{"encoder_arch": "coatnet", "model": "model that answers yes/no questions on an image's attributes", "dataset": "views of escape-time and Newton fractals", "train_examples": 145000, "image_size": 64, "crop_scale_min": 1, "horizontal_flip": true, "questions_per_image": 8, "encoder_norm": "layernorm", "encoder_norm_position": "pre", "encoder_activation": "squared_relu", "encoder_mlp_ratio": 4, "encoder_head_dim": 64, "encoder_fused_qkv": true, "encoder_qk_norm": false, "encoder_layer_scale_init": 1.0, "encoder_parallel_block": false, "encoder_inner_norm": false, "encoder_patch_size": [4, 4], "encoder_conv_stem": true, "encoder_depths": [3, 3, 3], "encoder_widths": [48, 96, 192], "fusion": "prefix", "fusion_encoder_width": 320, "fusion_encoder_layers": 10, "fusion_encoder_norm": "rmsnorm", "fusion_encoder_norm_position": "pre", "fusion_encoder_activation": "silu", "fusion_encoder_mlp_ratio": 4, "fusion_encoder_head_dim": 32, "fusion_encoder_fused_qkv": false, "fusion_encoder_bias": "all", "fusion_encoder_qk_norm": true, "fusion_encoder_parallel_block": false, "fusion_encoder_inner_norm": false, "fusion_encoder_positions": "rope", "fusion_encoder_connector": "linear", "init": "small_normal", "residual_init": "none", "optimizer": "soap", "beta2": 0.99, "learning_rate": 0.0013, "beta1": 0.95, "shampoo_beta": 0.95, "eps": 1e-08, "precondition_frequency": 50, "max_precond_dim": 1024, "one_sided": true, "adamw_lr_other_params": 0.0017, "max_steps": 6600, "batch_size": 512, "epochs": 23.3, "lr_schedule": "step", "warmup_steps": 330, "weight_decay": 0.4, "adamw_weight_decay_other_params": 0}
Rows from block 6 of the image encoder of a small model that answers yes/no questions on an image's attributes, named by matrix and row number. Rows with one number belong to one neuron. Each number is 128 + 32 x the weight over its row's rms, rounded and kept within 0 to 255. All counts start at 0.
After each neuron's rows are labels from the 100 images, of 14848, where the neuron reaches its highest value: "top examples" is what is common among them. Only what is clearly more common there than usual is listed. The data: views of escape-time and Newton fractals. In brackets: how many of the 100, against the usual share in percent.
# fc1: MLP up (encoder.blocks.6.mlp.fc1.weight, 768x192), inputs 128-191
# fc2: MLP down (encoder.blocks.6.mlp.fc2.weight, 192x768, transposed), outputs 128-191

fc1.211 [ 94 117 111 132 127 140 169 119  91 122 138 100 120 152 116 155  79 108 121 105 130 156 148 151 122 187 150  93 141 134 100  94  96 131 142 114 163 172  99 177 125 118 169 125 133 152 105 130  72 183 172 139 121 150 122 130  24 166 150 165 153 223 111 153]
fc2.211 [139 109 159 188 186 121 119 171  76 179 125 146  90 129 110 146  90 131 142  85 116 122  95  87 107 127 112 204 120 169  96 154  96 132 148 163  96 190 157 116 124 113  62 150  87 154 119 136 144 146 137 116 148  91 168  95 173  97 157  87  72 165 175  93]
top examples: dark (52 vs 14.4); burning ship (40 vs 9)

fc1.453 [135 123 150 110 156 129 137 112 117 112 145 155 114 128  82  84 115 167 127 104 168 134 131 139 169 149 144 117 132 116 167 157 145 155 151 163 163 147 106  75  81 114 164 151 125  94 145  84 162 101 190 110 146  74 108 159  97  85  98 222 142 106 156 164]
fc2.453 [143 159 136 119  79 146 152 102  73  96  89 155 161 141 140 137  97 139 153 139 126 129  57 100 144 139 106 180  78 124  86  99 157 140 115  81  96 128  86  77 148 123  96 140 152 131 134 135 101 146 103 121 106  85 180 130 137 166  89 114 176 144  95 125]
top examples: vivid (58 vs 14.4); tricorn (46 vs 11.1)

fc1.632 [111 107 180 116 127 152 113  89 129  92 111 171 123 112 114 117  94  64 147 133 100 121 135 172 126 102 120 106 159 157 150  82 130 127 177 109 136 148 181 117 136  82  83 139 148 142 161 178 162  99 131 167 174 165  92 161 136 113 177 146 110 179 108 169]
fc2.632 [ 45 157 143 140 134  84  85 127 132 152  99 114 121 128 188 106  82 145 116 140 191  79 110 152 108  76 116 142  26 132 153  72 125 164 131 141 150  99 117 102 106 102  83 142 130 190  93 110 102 115 146 202 106 147 110  89 117 114  42 164 180  84 117 141]
top examples: dark (80 vs 14.4); Newton basins of five roots (66 vs 12.9)

fc1.369 [106 113 183  92  82 133  74  67 188 130 122  96 135 112 137 108  95 197 144 138 128 139 162 131 143 117 142 160 143 136  99  53  72 110 118  82 144 140 181 139 120 135 180 111 174 105 134  99  88  82 174 107 158  78 155 100 144 132 140 128  81  77 120 172]
fc2.369 [116 101 116 167 138  75 148 159 115  65 100 154 141 122 103 129 138 134 169 102 146  57  51 131  84 134 120 147  92  99 113 135 178  83 173 166 181  99  97  95 132 115 104 141 158 160 173 126 147 125 202 131 134 142  97 115 148  94  72 116 203  46 119 145]
top examples: burning ship (83 vs 9)

fc1.547 [136 126 194 173 114 113  58 124 156 136 124  93 127 116 177 163 124 102 136 115 119 112 107 143 114 123  94  98 123 157 126 109 121 119 124 131 114  87 139 128 182 113  77 162 107  65 150 110 174 112 157 134 120  92  83 166 201  87  89 141 131 132 108  92]
fc2.547 [107 152 112 160 158 151 140 106 127 141 151  75 153  86 110 107 153 131 180 167 112 153  93  91 115 111 119 131  69 145 117 130 116 131 123 173 164  85 131 129  76 136  59 174  72 198  95 154 125 101 134 168 134 128  93 129 120 165  85 136 155  90 137 206]
top examples: Newton basins of three roots (97 vs 11.1); pastel (35 vs 14.2)

fc1.645 [119  63 165 158 107 180 146  89  91 140 119 193 103 137 147  87 149 217 121 129 127 146 194 132 132 155  96 111  89 186 161 134 108 116 159 115 148 146  91 144 156 148 119  84 107 135  97  83 176 113  88 153 179  74 106 135  96 119 159 108 115 208 161 137]
fc2.645 [154 148 166  95 106 121  97 148  71 121 135 148 155 144 199 202  87 136 125 169 113 129 144 102 127 132 121 128 175  93 144 123 166 133 189 145  94 126  70 112 122 114  78 152 147 135 173  93 150 157 117 101 172 112 233 107 104  73 143 132 156 125 118 128]
top examples: grey (83 vs 14.3); cubic Julia set (46 vs 11.1)

fc1.550 [ 80  99 163  58 114  86 114 160  75 121 167 181 202 144 224 132 160 104 171 101 125 141 177 174 129 147 130 164 199 124  89  95  58 118 148 136 149 159 101  89  95 136 104 101  87 149 136 164 108 134  96  80  92 148 111 106  90 168 165 111 133 113 145 129]
fc2.550 [ 88  97  82 135 161 104 156 177 160 115 195 120  91 109 159 158 116  71  91  75 110  64  88  64 134 133 161  59 139 170 120 128 154  97 176 160 110 174 144  58  96 120  49 140  93 123 101 173  63 103 162 142 140  99  96 186 133 133  91  77 160 149 115 163]
top examples: grey (42 vs 14.3); cubic Julia set (39 vs 11.1)

fc1.25 [154 122 118 162 148  81 124  63 152 161 165 127 116 137 135 100  99 152 153 172 124 118 115 112  80 172 152 152 110 111 207  32 137 135 175  74  80 117 150 119 115 121 182 135 126 167 143 128 197  93  33 120 140  94 166 114 116 114 115 112  78  96 200 161]
fc2.25 [121 142 129 118 150 160  66 165 166 133 132 136  79 170 150 103 103 103  89 155 126 117 112 141 134 131 125 158 185 103  89  99 119 152 104 151 152  92 112 117 145 116  92  43 148 118  97 132  75 114 138  64 163 125 127 117 209 191 168 137 120 120 110 132]
top examples: cubic Julia set (41 vs 11.1); Julia set (39 vs 9.9)

fc1.98 [120 168 166 158 134  73 119  82 116 189  90 133 126 110 108 122 119  86 142 144 163  66 152 135 130 181 132 137 118 143 169  69 119  92 125 155 125 125 171 192 116 125 168 135 120 165  79  80 135 110 190 123 139 148 155  71 107 127 150 156 145 131 119 111]
fc2.98 [125 112 126  84 149  66 118 109 117  85  84 117 168  85 139 205 157 162 168  94 132 129  68 126 103 112  41  95  88 125 137 110 151 123 159 148 135 118 156 103 142 184 179 162 170 183 150 164 127 152 156 130 169 114 174 120 138 182  96 143 168  74 137 198]
top examples: burning ship (100 vs 9)

fc1.199 [127 171 170 147 144 153 167 146 124  97  80 116 127 120 106 186  95 159 169 123 120 176 113 169 164 144 105  70 138 166  97  88 146 127 115 134 128 168 141 123 171  54 108 152  67 119  73  87 134 145 137 150 128 118  60 142 154 104 109 113 171 179 169  95]
fc2.199 [166 132 112 131 177 121 127 171 128  62 150 112 117 127  63 153 101 140 137 127 125 132  79 132 107 130  82 121 125 153 189 127 114 167 117 224 136 185 135 100 124 151 139 148 116 133 164 143 122 164 117 104 144 110 108 107 124 118 122  88 181 125 126 164]
top examples: sine Julia set (96 vs 10.2); vivid (43 vs 14.4)

fc1.88 [167 124 195 106 116 154 108 107 159  84 108 114 137 152 143 129 106  77 120  85 159  89 130 137 167 127  92 156 110 129 137 100 123 152 123 107 165 145 141 108 198  77 195  82 160 119  97 105 113  89 136 107 140  73 143 127 147 155 125 181 109  82 126 110]
fc2.88 [165 142 137 147 117  81 133 121 215  81 134 131 105 160 179 169 147  99 150 129 106 130 101 123 130 103 151 149 115  45 118 123 183  88 146 174 141  72 137 121 120 189 157 146 121  94  90 129 147  85 172 121 130 120  99 155 155 159 143 154 171 104 136 116]
top examples: Newton basins of three roots (78 vs 11.1); close-up (51 vs 22.1); palette: earthy (34 vs 14.2)

fc1.148 [152 188 143 125 139 170 147 149 148 131 157 109  88 116 141 164 132 147 143 159 168 157 127 175  65 152 139  67 102 161  90 101 119 155 136 134 158 100 100 213 112 100 159 129 143 144  87 183 126 120 148 145  94  95  84 115 149 149 150 102 150 149 166 134]
fc2.148 [121 106 155 133 131 110 107 129 105 138 129 134 109  89 117 181 117 124 143 122  76 122 103 109 105 199 120 109 106 129 180 188  89 126 157 152 133  76 118  82 170  90  48 136  77 148 139  87 115 143  98 145 112 102 143 135 114 106  72 137 140 150 112 173]
top examples: dark (48 vs 14.4); cubic Julia set (34 vs 11.1)

fc1.648 [130 113 174 133 101  84 134 125 118 126 173 150 132 175 175  55 136 149  82 134 103 194 138 133  62 146 184 203 120 139 116  83 139 113 149 158 148 125  89 128 140 122  83 122  65  83 131 138 121 126  97 124 157 113 130 108 106 144  78 108 124  86  98 165]
fc2.648 [132 156  83 151 120 128  87 162 145 167 111 121 126  95  83 139 121 125 127  74 178 101 149  88 124 130 125 152 157 136 146 152 148 109 153 129  90 207 166  94 105  65  82 111 175 164 192  48 145 142 146 137  83 147 148 139 163 139 145 121  65 125 161  86]
top examples: vivid (32 vs 14.4); quartic Julia set (30 vs 11.2)

fc1.554 [115 111 193 133 157 130 137 125 124 131 173 133 132 142 200 140 147 109 144 101 136 154 163 105 146 179 144 175 164 134 157 135 150 118 140 136 137 145  81 166 122 132 111 121  91 117 108 139 155 130 123 150 188 128 161 185 126 170 117 150 121 102 196 148]
fc2.554 [164 161 137  49 177 125 176 125 142 142 125 107 127 142 153 108 151  91 194 124 114 113 110 159 122 133  94 106 100 109 165 177 150 122 115 120 184 126 163  66 131 141  57 137 169 111 146 124 129 201 124 174  72 170 113 117  84 179 118 105 104 142 126 122]
top examples: grey (60 vs 14.3); Newton basins of five roots (34 vs 12.9)

fc1.615 [106  87 122  91 161 129 139  90 153 199  73 109 122 159 150 124 127  70 108  82 154 109  89 166 127 162 125 126 100 143 166 161 122 152  97 146  85  77  97 144 103 155 148 135  70 161 125  73 127 164 115 230 145 140 146 127 111 129  99 155 180  93 140 110]
fc2.615 [ 88 147 127  68 152  89 144  99 133 109 134 162 138 178 195 103 106 142 152 110 163 153 132  99 149 122 113 136  96  64  80  74 139 117 142 117 117 112 162  80  90 103 130  88 149 114 138 155 163 139 153  55 126 131 111 116  67 149 114 147  81 153  82 162]
top examples: burning ship (72 vs 9)

fc1.476 [ 84 116 160  54 103 121 139 125 112 109 149 217 189 178 210 145 117  98 126 155  98  99 186 166 162 115 143 134 164 145 109  92  95 108 159 120 128 150 138  97  66 131 121 116 136  99 113 159 109 187 118 117 137 134 109  92 106 147 161  94 109 129 164 212]
fc2.476 [118  74  90 125 169 125 161 168 146 111 146 161  81 124 150 189 153 111  97  88 148  42  72 115 147 134 185  67 141 134 170 148 117 108 153 151 118 150  88  64 105 151  49 148 107 194 153 169  77  95 184 114 120 123  80 159  94 134  98 115 174 119 117 139]
top examples: grey (45 vs 14.3); quartic Julia set (41 vs 11.2)

fc1.72 [159  78 129 164 125 160 116  92 162 153 153 156 140 133 128 183 109 128 148 157 126  93 166 150 133 105 125 121  89 172 115 115 137 174 117 166 134  88 130 132  94  74 135 185 104 166 147 124 143 142 115 128  97 138 110  91  89 189 111 185 124 102 195 201]
fc2.72 [177 168 120 115 108 157  72 181  56 158 123 118  79 121 117 105 130 141 113  87 139 115  79 114  99 180 140 185 174 132 144  53 120 108 111 116 153 113 116 151 128 127 141  57 155  97 124 150  91 131 127 177 158 118 126 131 157  94 110 110 184  77 131 129]
top examples: vivid (39 vs 14.4); sine Julia set (32 vs 10.2)

fc1.71 [133  86 161  88 135 158  91  72 147 133 119 151 108 140 109 166 129 102  85 181 107 101 142  83 127 121 106  96 156 172 163 166 119  87 102  88 183 127 132 170 127 188  67 127 134 150 163  73 152 116 106 153 127 157 165 179 123 134 128 168  95 170 131 157]
fc2.71 [105 139 140 120 124 128 158 128 212 100 122  51 125 105 190 110 157  95 113 102 122 141 169 133 103  78  79  96 162 150 111 124 131 173 174 187 133  96 144  82 146  70 129 193 171  85 126  82  66 148  99 140 137 102 130  82  99 150 109  80 137 169 130 118]
top examples: dark (93 vs 14.4); Newton basins of three roots (54 vs 11.1)

fc1.38 [135 117 116 131 137 137 168 120 153 107 134 117 122 178 144 100 109 139 117 136  76 160 105 112 179 156  86 119 111 129 191 159 116 132 117 147 148 159 161  91 110 147 169 124 167  99 154 156 158 103 128  26  99 135 115 130 170 197 106 102  98 156 140  93]
fc2.38 [131 109 144  92  71 138  83 118  96 165 110 161 121 132  92 102  94 106 178 129  45 144 131 159  66  96 149 153 153 142 102 123 160 125 202  86 155 132 169 108 149 112 111 141 134 148 162 106 152 127 148 155 160 127 154 110 112 106 131 160 117  98 161 156]
top examples: Newton basins of three roots (63 vs 11.1); Newton basins of five roots (33 vs 12.9)

fc1.149 [109  99 119 200 105  67 170 162 156 100 103 163 174 128 162 152 153 130 145 123 147  76 110 146 175 102 123 131  96 139 147 162 146 168 103  99 165 107 141 176 126 115 165 154  87 178 230  78 157 145 105 135  93  93 123 180 136 168  97 122 150 171 183 171]
fc2.149 [111  99 161 121 201  92  63 121 104 160 104 174 136 156 153 135 116 196 137 224 145 117 124  93 128 150 167  70 132 113  66  94 126 141 113  89 119 117  99  91 118 196 106  88 147 161 101 182 118  91 148 112  73 177 117 140 127 115  70 132 158 136 137 173]
top examples: earthy (61 vs 14.2); cubic Julia set (49 vs 11.1)

fc1.625 [121 159 174 128 192 190 185 118 104 144 111 115 118 142 105 121  83 169 166 112 134 157 108 122 160 147 133 167 142 157 117 170  88 179 125 148 150 154  72 116 170 137 115 107  70 125 114  78 119  86 157 120 133  90  86 141 122  76 124 133 181 175 163 142]
fc2.625 [ 74  88 142 102  75 140 137 161  62  91  74 159 107 144 100 150 150 154 131  58 203 158  79 113 118 117 124 163 137  90 102 117 178 153 123 126 137 150  90  76 136 110  86 133 138  91 125 113 156 196 120 129 140  90 177 113  60 116 125 127 112 217  18 139]
top examples: vivid (51 vs 14.4); cool (47 vs 14)

fc1.107 [115 122 160  80 155 133 193 108 157 135 129 121 149 112 100 140  74 111 159 128 141  90 179 100 103 161  79 133 153 155 178 159  77  75 101 168 172 115 112  85 103  99 108 157 114 109 170 129 137  80 119 158 135 163 112 123  75 114 105 121 161 122 111 131]
fc2.107 [145 170 162 153 118 104 121 110  94 140 113 125  65 135 131 125 129 152 142 181 113 106 171  74 152 127 145 119 169  83  65 108  85 173 126 167 119 119 112 143 186 163 173 126 153 116 105 120 136 191  94 101 140 141 165 105 176 146 158 168  91 126 132 113]
top examples: vivid (38 vs 14.4); cubic Julia set (29 vs 11.1)

fc1.478 [133  16 123 179 179 143 172  83 183 157 142 108 116 157 143 159 146 117 127 118 103 119 120 168 145 131 150 109 133 158 104 101 175 198 104 153 145  77 208 156 190  76 165 153 148 141 117 126 100 115 133  93 150 164 143  83 105 118 114 161  85  96 140 165]
fc2.478 [120 177 127  83 142 143  61 172  94 166 144 114  99 130 155  87  93 148  84 145 162  97  85 127  82 139 162 159  99  80 138  83 141 137 137 126 144 151 143 110  98 135 129  74 165 140 106 118 158 153 118 190 161 156  96 158 145 133 105 135 188 102 110 116]
top examples: Newton basins of five roots (100 vs 12.9)

fc1.473 [127  53 179 155 121 156 111 102 106 162 154 131 139 119  43 143 160 135 121 187 160 124 124 103 155 116  97 131 116 134 136 108  79  90 143 135 166 113 163 190 144 115  80 137 146 121 127  77 125 106 108 116  75 126 106 144 119  88 119 125 129 218 150 143]
fc2.473 [129 190 152 111 112 111 178 117 132 135 123 107 165 102 190 126 154  64 106  69 141 145 143 105  80  61  86 131 104 183  96 120 115 196 145 158 142 113 123  67  92  98 126  96 136  86 120 118  79 164 102 110 169  36 119 140 124 140 135  62 144 113 113  92]
top examples: dark (82 vs 14.4)

fc1.301 [171 122 174  98 100 211 116 143 124  97 165 126 157 127 154  96 123 141 109 193  76 137 133 109 134 152 120  58 116 112 138 138 155 103 116 116 149  98 106 159 149 104 151 117  93 147 130 126 165 176  97  91 114 118  89 102 130 129 131 102  95 173 202 115]
fc2.301 [186 144 115 166 163 130 125 107 129 159 114  94 157  91 141 115 112  82  88  94 151  68 181 124 155  90 184 128 137 148 129 102  46 120 182  35 111  93  92 120 185 146 100 176 156 100 106  88 116  75 143 170 119 161  99 139 185  89 104  96 108  86 169 184]
top examples: sine Julia set (81 vs 10.2)

fc1.311 [128 150 142 143  68 160 190  72 126 123 106 139  74 136 163 112 133 113 126 165 115 164 203 150 128 139 121  77  96 140 116 109 155 168 109 120 195 123 102 120 116  86 105 160 117 157 107 131 149  64 152 102 174 122 118 129 118  66 133 109 166 185 111 114]
fc2.311 [161 184 138 128 109 143 145 131  99 181 166 132 149 191 123 137 107 158 119 112 101 141  90 112 162 136 121 151 158 102  88 125  98 104 172 110  91 210 133  60 125 120 141 123 105 143 112 173 110 151 164 196 136 141 133 138  72 116 112  89 158 142 110 104]
top examples: dark (39 vs 14.4); pastel (37 vs 14.2)

fc1.302 [ 90 105 121 136 157 171  96 165  66 165 144 122 130  98 129 168 110  69 161  89 111 109 114 235 174  93 119 137 129 100 131 130 113 147 144 119 175 146 107 122 104 151 140 126 132 106 125 128 101 120 134 139  52  61  91 150 119  90 112 138 126 120 159 133]
fc2.302 [114 161 130 141 144 153 130 112 110 146 161 137 108  62 101 103 101 159 152 145 104  79 170  97 126  91  75 134 124 126 111 119 105 168 114 128 158 164 170 127 120 116 111 129  84  66 151 167 144 114 166 160  75  83  92 224 141 170 110 125 184 138 145 157]
top examples: earthy (100 vs 14.2); Newton basins of five roots (36 vs 12.9)

fc1.239 [118 118 113 161 221 106 121  82 144 150 160 142 126 129 106 156 149 130 148 119 122 142 150 150 115 177  65 156 179 199  57  85 120 167 118 107 141 113 110 143 115 129  74 125 153 148 120  71 163  75 149 154 123 142  93 158 163 127  88 156 183 149  96 145]
fc2.239 [112 173 146 133 120 152 115 146 131 146 122 139 105 133 105 150 147 113 116 128 141 122 171  49 153  78 103  88  99 106 141 179  98 110 117 162 154 125 113 137  67 144 164 165  45 138 116  93 102  89 177 140 160 100 110 133  75 161  42 117  71  78  81 114]
top examples: Newton basins of three roots (56 vs 11.1); dark (43 vs 14.4)

fc1.56 [ 85 184 106 121 117 147 164  79 108 168 139  73 102 117 187  58 150 117 105 151 134 131 131 147 140  85 136 154 128 162 119 116 147 147 157 131  77 106 149  81 167 158 151  78  77 124 140 110 141 135 129 126 147  69 122  74 151 128 108 118 149 162  93  97]
fc2.56 [ 92 156 191 126  96 169 131 136 118 125 187  85 180 136  79 160 138  81  96 149 127 125 141 124 120 185 125 135  79 166  75 139 183  79  93 137  93 154 121  72 106 113 138 126 179 113 114 189 161 105 139 144  71 110 170 111  96 165 120 131 164 144 148 142]
top examples: cubic Julia set (54 vs 11.1)

fc1.418 [162 134 146 184 156 101 120  75 167  93 105  89  97 172 178 167 112 154 136 111 101 152 110  89 176 161 118 113 158 134 161 107  89 185  82 145 136 159 114 132 135 175  89 167  93  97 147 137 114  66 166  86 150 126  98 125 151 175  99 154 108 113 143  69]
fc2.418 [176 126 137 141 108 163 123 101  95 147 150 163 160 111  77 100 146 124 167 136 109 138 126 146  28 112 104  87 161 139  72 135 180 114 154  87 136 139 160 140 138 139 175 106 149 141 118  95 161  81 100 148 127 104 153 161  52 139 180 126 138 116 133 182]
top examples: Newton basins of three roots (54 vs 11.1); Newton basins of five roots (44 vs 12.9)

fc1.663 [ 91 159 153  82 132 102 108  90 142 126 128  40 125 113 144 157 147  89 161 181 148 173 139 116  96 133  80  92 109 135 119 155 106  97 158 134 163  86  65 176 130 110 143 119 166  89 129 194 146 151 153 131 139  53 115 134 166 187 121  85 166 140  80 152]
fc2.663 [132 102 174 168 171 115 135  56 131 157  91 134 162 133 132 180 168  93 139 138  65 105 152 144 129 162 106  62  83 107 116 207 139 103 165  93 126  77 149 139 157 159  78 122 129 126 115  97 127 176 145 111 105 140 130  88 107 120  74 160 144 130 156 134]
top examples: cubic Julia set (51 vs 11.1); cool (47 vs 14)

fc1.40 [119 122 125 121 115 104 189 141 115 167 183 129 108 102  77 121 156 144 101 154 122 161 162 111 189 139 140 149 133 168 199 131 138 168 108 126 136 102 122 103 123 146 189 170 126  85  71 142 139 126 132 163 181 159 121 163 114 131 142 151  96 128 173 172]
fc2.40 [ 88 101 182 118 166 118  72 109 132  98  59 165 200 111 111  99 170 139 182 148 131 150 121 115 140 186 122 160 179 132 115 143 131  36 125 119 118  94 143 151 129 195 144 148  73 109 162 183 136 173  87 111 113 172 156 140  95 175  69 143 162 128 128 115]
top examples: burning ship (95 vs 9)

fc1.461 [145 158 122 147 144 126 179 151 171  92 189 208 131 159 114 111  83  99 131 134 115 154 205 113 115 166 150 172 148 168 143  95 110 121 118 164 181 124 175 140 171 135 119 192 145 156 124 130 121 169 119 128 110 126 106 143 113 181 173 146 111 107 158 160]
fc2.461 [135 134 115  86  85 109  57 138 209  75  92 129  85 102 135 115 116 160 161  80 122 192  77 142 102 133 117 123 155 116 119 132 127 164 148  56 109 117 117 158  99  99 101 108 181  92 117 129 126 118  96  49 126 137 121 144 163  76 124 171 140 184 160  93]
top examples: earthy (59 vs 14.2); cubic Julia set (40 vs 11.1)

fc1.157 [110 101 169 151 162 173  81 120  65 159 103 161 125 122 127 133 112  90 134 113 104 123  91 156 157 102 101 182 109  67 131  73 139 155 139  96 123 150 112 131 136 151 146 129 126 127 118  94 110 141 127 130  32  87 166 126  92 120 167 127 138 102 115 135]
fc2.157 [115 127 140 128 125 159 136  83  95 137 133 104 132  97 131 118 101 139 127 121 134  93 177 126 150  80  66 127 131 194 113 143 103 116 104 108 145 154 143 109 152  89 142 112 124 109 166 147  88 115 165 161  54 120 100 166 196 158  96 155 190 188 127 134]
top examples: earthy (97 vs 14.2); Newton basins of five roots (53 vs 12.9)

fc1.725 [165 147 143 178 171 149 107  75  80 150 137 127 146 109 102 160 100 130 148 168 136 182 123 154  64 129 153  82 108 163  91  68 102 126 195  87 165 130 141 106  86 157 158 198 115 113 162 126 122 105  77  76 149 112 131 118 108  72  60 164  77  92 192 127]
fc2.725 [106 123 162  93 124 172 130 113 147  94  77 119 171 169 168 141 127 112 170 155  91 122 137 133 147  91 115  99 136 132 145  88 189 105  73 172 131 110  86 108 164  32 175 107 206  41  78 111  97 176 131 135 154 125 108  94 177 119 160 103  98 105 103  71]
top examples: sine Julia set (47 vs 10.2)

fc1.53 [ 94 120 141 130 183 144 172  96 125 101 123  80 140 150 161 114 124  78 166 111 137 136 173 135  91 126  92 170 129 154 109  83 117 142 140 160 164 142 161 101 141  85  69 131 120 142 102  77 138 119  98  92  88  70 116  38 121 159 107 154  83 165 120 107]
fc2.53 [ 68 142 106 115 100  97 115 155 176 144 134 146  93 108  65 131 159 119  98 114  59  72 123  97 152 159 171 134 165 133  86 160 168 112 168 164 117 171 153  89 157  65 150  90 140 102 153 138 182  96 130 139 161 140  93 127 111 156 139 118 106 183 112  98]
top examples: sine Julia set (47 vs 10.2); cool (37 vs 14)

fc1.268 [148 129 164 141 153 178 142 129 108 128 132 172 107 136 165 125  79 168 137  31 127 161  93 129  82 135  99 154 148 134 131 109  98 135 145 104 117 107 150 189 110 131 106 137 166 128 182 124 127 116 102 188 124 173 150 132  97 146  96 174  82 127 100  42]
fc2.268 [130 131 118 108 101 151  89  93 118 129 128 110 119 141 126 127  92  98 119 120  83  98 179  96  94 130 169 103 188 130 111 166 130  87  87 127 155 190 165 106  92 161 119  91 118  57 110 173 180 136 137 170 158 178 141 176  87 113  89 114 102 165 158 165]
top examples: burning ship (31 vs 9); quartic Julia set (31 vs 11.2)

fc1.251 [133 146 195 167  76  96  86 146 144 146  74 163 105 140  89 104 128 172 139 175 109  96 154 150 158 179 125 126 107 136 111 100  87 118 125 160 129  97  65 120 163 134 123 155 157  99 127 121 145 142 129  96  87 133  96 123 114 143 124 123 183 120 112 135]
fc2.251 [175 121 208 142 166 226 154  71  92 139 113  60  89 179 127 138  98 116  86 120  80 118  97 123 114 126 165 132 139 163  89 134 133 155 147 148  80 105 116  81 197 117 114 135 126 132 153 118 134  95 154 187 143 165 120 123 173 121 123 192 148 150 107 158]
top examples: burning ship (37 vs 9); cool (33 vs 14)

fc1.753 [140 147 171 102 145 151 121  37 182 126 130 113 157 121 146 159 129 130 155  73 119 132 173 161 185 147 129 120 132 132 173  79  91 120 116 129 159 161 163 121 134 112 172 160 218 144  62 120  65  57 181 123 160 138 123 122 133 151 141  95 103 159 142 180]
fc2.753 [ 68  97 127 128 118  86 104 127  95  67 152 127 164  88  94  71 150 171 129 120 117 108  66 154 129 126 211 164 121  91 122 144 112  92 185 125  78 129 130 173 156 136 108 139 131 138 190  62 139 197 188  94 104 168 119 129  99 135 137 155 123 103 110 161]
top examples: dark (49 vs 14.4); tricorn (33 vs 11.1)

fc1.382 [ 93  99 161  95 140 131 140 124 114 159 122 181 219 165 190 134  51 105 118 111 147 166 154 139 110 120 171 175 139 131 146 194 123  96 179 111 123 119  93 127 173 134 144  81  98 113 110 115 170 129 153 149  82  93 130 141 122 109  88 197 154 137 159 158]
fc2.382 [121 137 159 167 105 161 139 141 107 105  81 144 125 174 110  83 141 176 128  99 167 198  72  88 135 124 102 178  82  97  79 147 175 189 131 143  75 118 108  71 104 154  69 158  86 129 140  79 101 146 163 101 106  88 173 126 116 174 110  76 157 167 100  97]
top examples: vivid (57 vs 14.4); cool (41 vs 14)

fc1.552 [152 138  93  82 128 164 162 132 134 102 132 128  72  86 177 152  95 108 145 101 132 121 120 114 143  95  92 115  74 137 178 127 116 103 123 159 156 130 146 100 139 128  87 103  89 171 181 135  99 148 165  53 134 127 197 139 143 203 120 152  58 112 137  75]
fc2.552 [ 81 143 144 183  78 130  86 137 137 156 121 187 126 156 110 116  90  67 125 147  89 105 147 149 172 150 114 178 189 133 152 128 130  77 135 146 126 166 230 126 103 158 143 128 124 116 156 169 132 137 132 140 108 156 125  85 105 117 101 161 158 116 140 144]
top examples: Newton basins of five roots (90 vs 12.9)

fc1.432 [ 85  97 176 124  66 122 198 111  93 161 156 151 114 188 115  98 147  75 196 116 177 103 106 175 161 113 122 209 123 154 116 156 134 152  99 157  58 122  99 140 111  90 123 110 126 148 126 151  94 133 170 160 164 105 138 160 104  93  99 136 136 101  90 167]
fc2.432 [131 139  74  90 135 162 126 124 101 107 113 140 128 104 161  55 203 169 154  93 124 166 107  90 150 173 128 148 133  81  85  95  87 143 125  79 103 115 149 147 164 151 156 121 132 141 117 105 113 149 174 139  95 138 116 145 156 115 144 143 108 149 139  83]
top examples: earthy (39 vs 14.2); Mandelbrot set (37 vs 12.1)

fc1.729 [124 155 188 117 155 129 140 107 159 150 152 155 210  85  94 104 125 119 154 140 144 151 129 126 121 184  52  92 150  99 147 133  94  90 152 132 127 122 138 166 107 187 138  72 111  84 164 102 137 115 142 152 127 147 165 138 101 112 192 124  47  93 165 190]
fc2.729 [134 166  64  96 119 121 170 182 113  86 133 104 127 107  88 103 211 122 159  98 143 143 179 104 101 173 133 127 154  87 118  77 104 111 199  57 157 165 128  99  69 112 147 118 168 155 108 171 144 125 111 147 103 125 170 102  44 142 147 113 101 172 136 129]
top examples: burning ship (50 vs 9)